From a checkpoint of a small multi-label audio tagger.
Model: 3.05M parameters, log mel input, arch transformer, norm layernorm_no_bias, activation swiglu, moe expert_choice, num experts 8, layers 8.
Training: 11100 steps, batches of 256.
Rows from block 3 of a small multi-label audio tagger, named by matrix and row number. Rows with one number within an expert belong to one neuron, the router's apart. Each number is 128 + 32 x the weight over its row's rms, rounded and kept within 0 to 255. All counts start at 0. Numbers have three digits each.
Before each expert's rows are labels from the 100 clips, of 14848, where the router gives the expert most weight on average: "lies over" is the class under the peak. Only what is clearly more common there than usual is listed. The data: single English command words and digits, spoken by a formant synthesiser in many voices. In brackets: how many of the 100, against the usual share in percent.
# router: router (model.blocks.3.mlp.router.weight, 8x128, trained with AdamW), inputs 0-127
# gate: expert gate (model.blocks.3.mlp.gate, 8x128x128), inputs 0-127
# up: expert up (model.blocks.3.mlp.up, 8x128x128), inputs 0-127
# down: expert down (model.blocks.3.mlp.down, 8x128x128, transposed), outputs 0-127

# expert 6
lies over: silence (98 vs 57)
router.6:081166203146184089141136123110054120093080168132096106066147198147096121120098136154140137085101078183098085164106165147069074150112129092099157152160110114069104120099120173182107114141184118141149138127167102197143098195086114162114104096144100134134130073102119104156088076109159116155127135138141139089086110114102121144170128111096133157133172128128139152123144118148162122132050
gate.4:080182169149097110097106153158099067180116172116155156080121103134163122088113175098179142171145148132141109190112144023084208091122096138097140142091132135104112147109163102086111145078065069131135106125109092073149132190171135081162146101161073164156115132097151140096113145103108134074126156115115130114152152125148161092067135131139108179114104128129147103172123090110150144115154
up.4:101184119138164116137129148105153091134168102165135143130171124138099112141110159081125063142147127097125099139163079078090121116098100118146142156179171117204074151147197123078151104139162202174168112072090051172143143105160136142185111121161076115118157138168173071111123119094159099108136099068166106169094100123152117155084142116149077108150136127084133098141154126113125175083094
down.4:085149138184135089094183077150102116142168127138158128089113154141042139076120127089158126127151116109161100101085055133129096097119138104127097123185172066157111171185157099119062125157169119145134099137149099157195152167152146174140129072127106125135104101141146134166147113134118141063076109136099089106112149139075121127174134076146130211122147096140140199117124070147143110142160
gate.5:112184115095147125171128145116124094128156116172133098060077130027091067123162080149130125162103168157172156151091086081132162121094136109142105147105114169104103146140155145124124102150060093125104133171183137118084165091168187114120121154143121135115141126137171056164108136105121116081139135112085125143147150170214095144134148126084138118175140194096072081153149157128149085112148
up.5:081104177090134112116151157184091099162110170106141119123143119109151090199186128185113124138132149138156075144136168180110038053137112082081147165093104147116148088126077105136150162130151110044120135093092145123122152096156184088163077112133077143151192122144130136150133145146132084091111106096127161109072109132102204144136098113094084113150171146137108107172150144119127099134149
down.5:126163112081129121110188152133139077099172101171175115159156109116101179101150166216131190112169149138091112176147074105141128062099112160177106107167109141092209133154131168114179101108145111132124149097127124150150085140070145172184127149162114175186084127124152161092107149166114109106144099147102119126154103143114143167148075120114083128107104167104203132124121114163096160142182
gate.6:107165104079125163131118132135147140077104083082159147094113112116146119100089168134116147165183116125102124142117226111070145120123192112109090151101062086197111116141058146062105153122173134102104115166070105160152141099129142149143122157102084128123124120133105093161126146104159131107053110091161150125178101158128177166062141121187134158141128166103142132089136186160139097182159
up.6:141117172166069074085084090140127119059136154170117131146164133120180081110159135125116138122196120153172158152086163127066126067144129139062082138137092138142102134123115107134101160137137067124107020106134156105109167137155150119107132098164177116143147148124154064164124122084163097125191179151143093097139126136109111140118123088167165111147112168089098071125084084095144142162089
down.6:113160115064176130131095098111126098108145135120128109113082182145130126096091142156124147137109130077036124120105197123147130098048093110118035194125101103139128123133078108117085151120182088134100157183124137089086101139180147150143132138116154137157142124111137204137129147172109118128190108181143132105064107116124131145113173172152157088082118105147124096104096105145120211161150

# expert 2
lies over: silence (99 vs 57)
router.2:126146128082100195104108164107166159134138180119126098169052111103127040173143132088144102174129095074117119064122104108112138083156195128156079157133093064109120101079131164177156129108073105106175153163129145119096130129085161066119123115139173105157156111146137187154100144124112208137177131085115106159125127142074133094096109097127102137142127172115089157101114106146166100099121
gate.1:122092119119127127126107107147125125167118053164123157204121158180135101130121072152105182062138124145095157142178162116097124165122162120145141143120065153142107068144114183108099079131099110091135103111149150072141189118177080159043147138104123172088164165094117085138163088092106145138131115098151131147101109072144117130139099150190111125119084121057130090088156072092091127157107
up.1:122122176172112101091148065113089145202121101095149154039168107149139155089155071159108120158119113092140108130133139095164133166178100146091148142096181112153134134182134149175156176122079107054114099107139138137153119109106117141130100123154088109132129121146062109126122122120213137164135133111102140148189156107091112154125133234089124160135084080137114089139105154183120074140132
down.1:092171197111133134089095117138095086131121103123113127154107094176148141083147116145113132082166121104083138201119144122161143156161118071155201149079137095115121125144190203131117106131175145117151163127083112093091134105167111148150141108162104164171104146189105178130130089186153147114119113157190134188128131098201177103111129116093052103140128073075160140115092107088119121132144
gate.2:094189113145116096137075177144098136139113173155105151100127163128124150150130149101079136155179129160169156079119140129174157193190122134107085161126117158145086190134113093111122130121143130091151072070168154156129156131130114091162137172070127102134102152202213087169104116195156124081079100113160086148125097123132168168104118166112126120127113108068094153185115111125096144165085
up.2:103089162075173157114148111094111145101106164148086110167086148068085095117121068200115174118132114146162115153095154108166094163166043188145133104086161130121148111136112121113142135109135125099088145174168148103140167119162102178129097147132129095156194169145091150117109169130136152137195091160148118163137109107149168121117145134101087090136176131118129153099045176196172161166146
down.2:110161139079132052115157118143119113084118075159097122136118155142212156136037143103155160175176100149122134150135135171112109115155188104076103150134093164076091079096098124174170107125150112111198085179164116092138086093100108095097164118095091115144131138153075216161117119098164101138171060132140101113150128144112112101117127094098118163128121168102095138149147150143115126131075
gate.3:093108093088064126157178129076100054138088127107131126161094174097179159138159153087143167008094058133121152148111101091096175121141146151074143098100054139103134110146153188083140087123138150121134148135089120111120158172146160149150101166112177116152136104150140122124140093131152086177158073135167168117116130119149130136136136131186115176174135102090150078165138120125133107088144
up.3:145152092095139158128080081146159138184137104129051125189190128133159107109123130125088127163188134103129134061149125092142137152098122122122079108102132132121130116122159173027129119144164115131126063151173098158082176126112154159112116089139138099113130096224134142126142161143117099158165135133080090155146102146178120136116097099166088127075076109141127127137053168163110102139201
down.3:089181120157138126114175071100141176118122103177114040166141070132118142114158122076169134198153124134120146114118154103119141191170138087087145146116146109111104126074186141160153104060123150162071160168121147157100108174088143083140128125133146094108108116095147140124110107168111150137135144069197161131144187106174086131194159162142113103145144126117059089107150094117091098171124

# expert 0
lies over: /ɪ/ (44 vs 0.9)
router.0:156110121102143121103152115119064114137186133126142200076178103126162074135109071131124147144144152148148146112104167110162102110081120154136078097061124161103100102118114103100159136156092162100094086146107149102136124158103109160126131176138160165138176138142105074081119137077135109158090087166136146128065114114126118156139185107108173079111108131110077138194127205134042089100199
gate.5:098093083163155090119116091096147227110152115151131145134145079130085076132151155141099068158120112116097148160096108157137139127105124097162117096090081145116151155104144116185134069146118144145163153088124233144073104141145102128122157146134131140114118104106166219080174066123047090088133141114138127112112154156119139108200149154152140097149110116082090156129164136171102114093126
up.5:142125135151191081079151122151100128179129122113071083127135152157103096132092085162133093150135136064096097078109032174138065130122132063118124168115101141166116068137102137176077115166129138106158132118132130143116157111089121120128068148053141110147106136182216142155129159134181131106094107148158095173121139166134130114124103168113085149087130159121108086167116141173167128069144
down.5:182097134147115126123152153143201193118091126114156142114141128121194131115112129078141122152114158177105166147146128153137099168121157109121123179209123160095092101090100150117089077103128116080181201128121186121195114174119154116110143091085148174135121161105112183144113078132159137083114134157130108132137137080137122170163100153146185075141186112104107092159180066121092108117070
gate.6:092133119185177097162111183171097119108081077034147096047132108128194099149138118092168091144119137134158149105129082128189132194153090078195127121120101135141118125171127139185153175119154152158170145140166111078106156115143125147150114132155090109085153104151095128153107136101117142117123138129039117178100114157126126118170139130150060137141211115164150165141119119149146133117108
up.6:144073152129114092128141129123184091183115108117189174101120125162193095171109216165200139121175082144166140136090120144130140125176105105164115211109132094087092143133163113148152177098109114080078120140082096152108165096138121173118159119111140133120141119148127111126101093127128168039110161065144117137082121124096160121080141078118199090164118121132106131128095132132090125077120
down.6:077129158176175215155096111095116123091150154136159085157154163138102198214160131123081109162113160158093129184098192121171135126157140159098149157162141124152168169115112129168135095077116162085165124087108079159137099099162092131155158102153094103116121103141118166156155162100094166164105121117204155181094129110125106153145114094158083167098123126098104141166183117129129074126139
gate.7:108129099138092107127146112093140157097152145168153058144141185115159107101122120163099172123115191146174161103175147158123197142102122143069094101114132123182111105111118141054172113120125150122127101134189136120077110090157150087115090179170134135171096095067099141124106070195167173127143142093157136096143129144118160136117159171149121119188103160117112134175159186167137214165144
up.7:110178124162129133210144182117114159122131151121117059140104171124131135161111169164130162159199166127151108103174108087158142150174107158153134117128189059127174142122075150121121082108123118134163122139119101116113168134146129168117169172092139165165171112099111160143139117118126095165090146145206082117150114069128181118098127065168111142100128144163147107125062219166142150089160
down.7:139150138111103167137132142136188074147108120151155125129115130058133173137076124157103165107146177110190095117194130070082140164159157180091153108167100129164149177118134171154127157113071110115162061149157115126189121127123165116165085096077145119154180115102120148141196126068081087134111133164117071092163075088100135159174094109175099119103132109140163097143121158105139146101081

# expert 7
lies over: silence (87 vs 57)
router.7:068152091148107174083119151107135163165065141137162117077074164131140113081091131108124103124141126142146130139170159111148115167164076192127137168081074076103156110115104104127114128102199118068124128122127168137130122146121172105083128091112123147184169133086098112171144097115175133073124120166158088080092184175119111120151187141122167181134083047117129158103125188092140132106155
gate.5:126092193103158130195148107114117157128164150149168130187146139135146184106162116118080115186130124155130105048141136153153131082148119171153171142175061149129121107090103134130156147168172140114121138088126146156085116037113109106094099101111121123063139151106124138117134131122129170172081114183079152119203123120101067086156093154089029132134115133119120148100076101115109159110121
up.5:086147131122066171116151137100119115085130145094147133086081139135117190155173126104086076120176140110125104151083149082182177155132126106125162144147136193166191142118147149108086167157128093079137129097123173185170127097094139162179132149129123114210129123163094093121128099205137095100124168140096090050130122143132144112140116112137131122127133098223083136189169105100144136124164
down.5:113105123088175076149150129114140158187069097147095085151112153139081164104148101184140150158121110135110083159162099147122145115138128110123115142142126160113103094124110131159123152179112107095110146132071073089155158099096148144148122148100119072068105127147107133113153119174081115100140124143139000178192167159089129133108102102112180179131054116099136098084104183118064119153153
gate.6:128087118145178119103160151167164076095135111126142145133143124147070144194116128102091129159078085141219153108073163159121161164091104144085078113142147113100064093127080131106137123148100101142116142134140130147101138156134064113155141142206105141173117143076123110144128138112105116135140102099090118116180134111168073131052130201147150125045109144112123088082057135153145125179151
up.6:157130131124086095118129114172142148087109111134117130099160116178121176161058116092066137147172092142125119174119164114107113169059115172164088118131126117167070123139154170142150128172118058106128227090068130128169086147115084109106099118148130128092176120131134178119164151099088124174172159154153120132092137163106149133102126128107098033140134166139134104163211087133128169118120
down.6:092096180141105126178075164164124113155102130170101165110091094092144086205149112117162179092113183166093101122145209118109093155115153119150166150150103069116092122146131123136150166120132136152080108112163172173132123186116133166110088086130163139143117095196119162167117078169186182172174142137096115150115131112100126134158093142134172148090099159105134049096096146115117112143181
gate.7:099102117160118106112067157126099089151164116078112171149161150096147170163110155090125148108134134123113106122129157162055159127133110131125191122110157128139122132140088163085182163126133110133115123185171171147123155106088132095136077151108114095074116106200119115192099176185159154081165099149122139191130150075181104114143155107100120132180084173159126046173158097140146110198151
up.7:191173114152162150163123135141107143093103112120123099142086101127104109106113058108149212128197117130161091141141137132150081132134149186133112114184138115122121143107082131159099136118130131068173077112143114121098150132104096122105126173096142134116130082115118159072146187101137128109118143115213108054086108026057148183127151128120146118163063127116087122079134078122164110117123
down.7:108161169085145123152108131143123132094142105112150100126139123102145127148167096124160116161129120152130128116173105126155131106160135160132097160137087062099054209100155110121112111123112188129077164123154082076186094132051134095120148146135135127153138116195139139124115096106094142068109064123128124200066162068135097047091137101081193143142102150140126082120172172148110116181106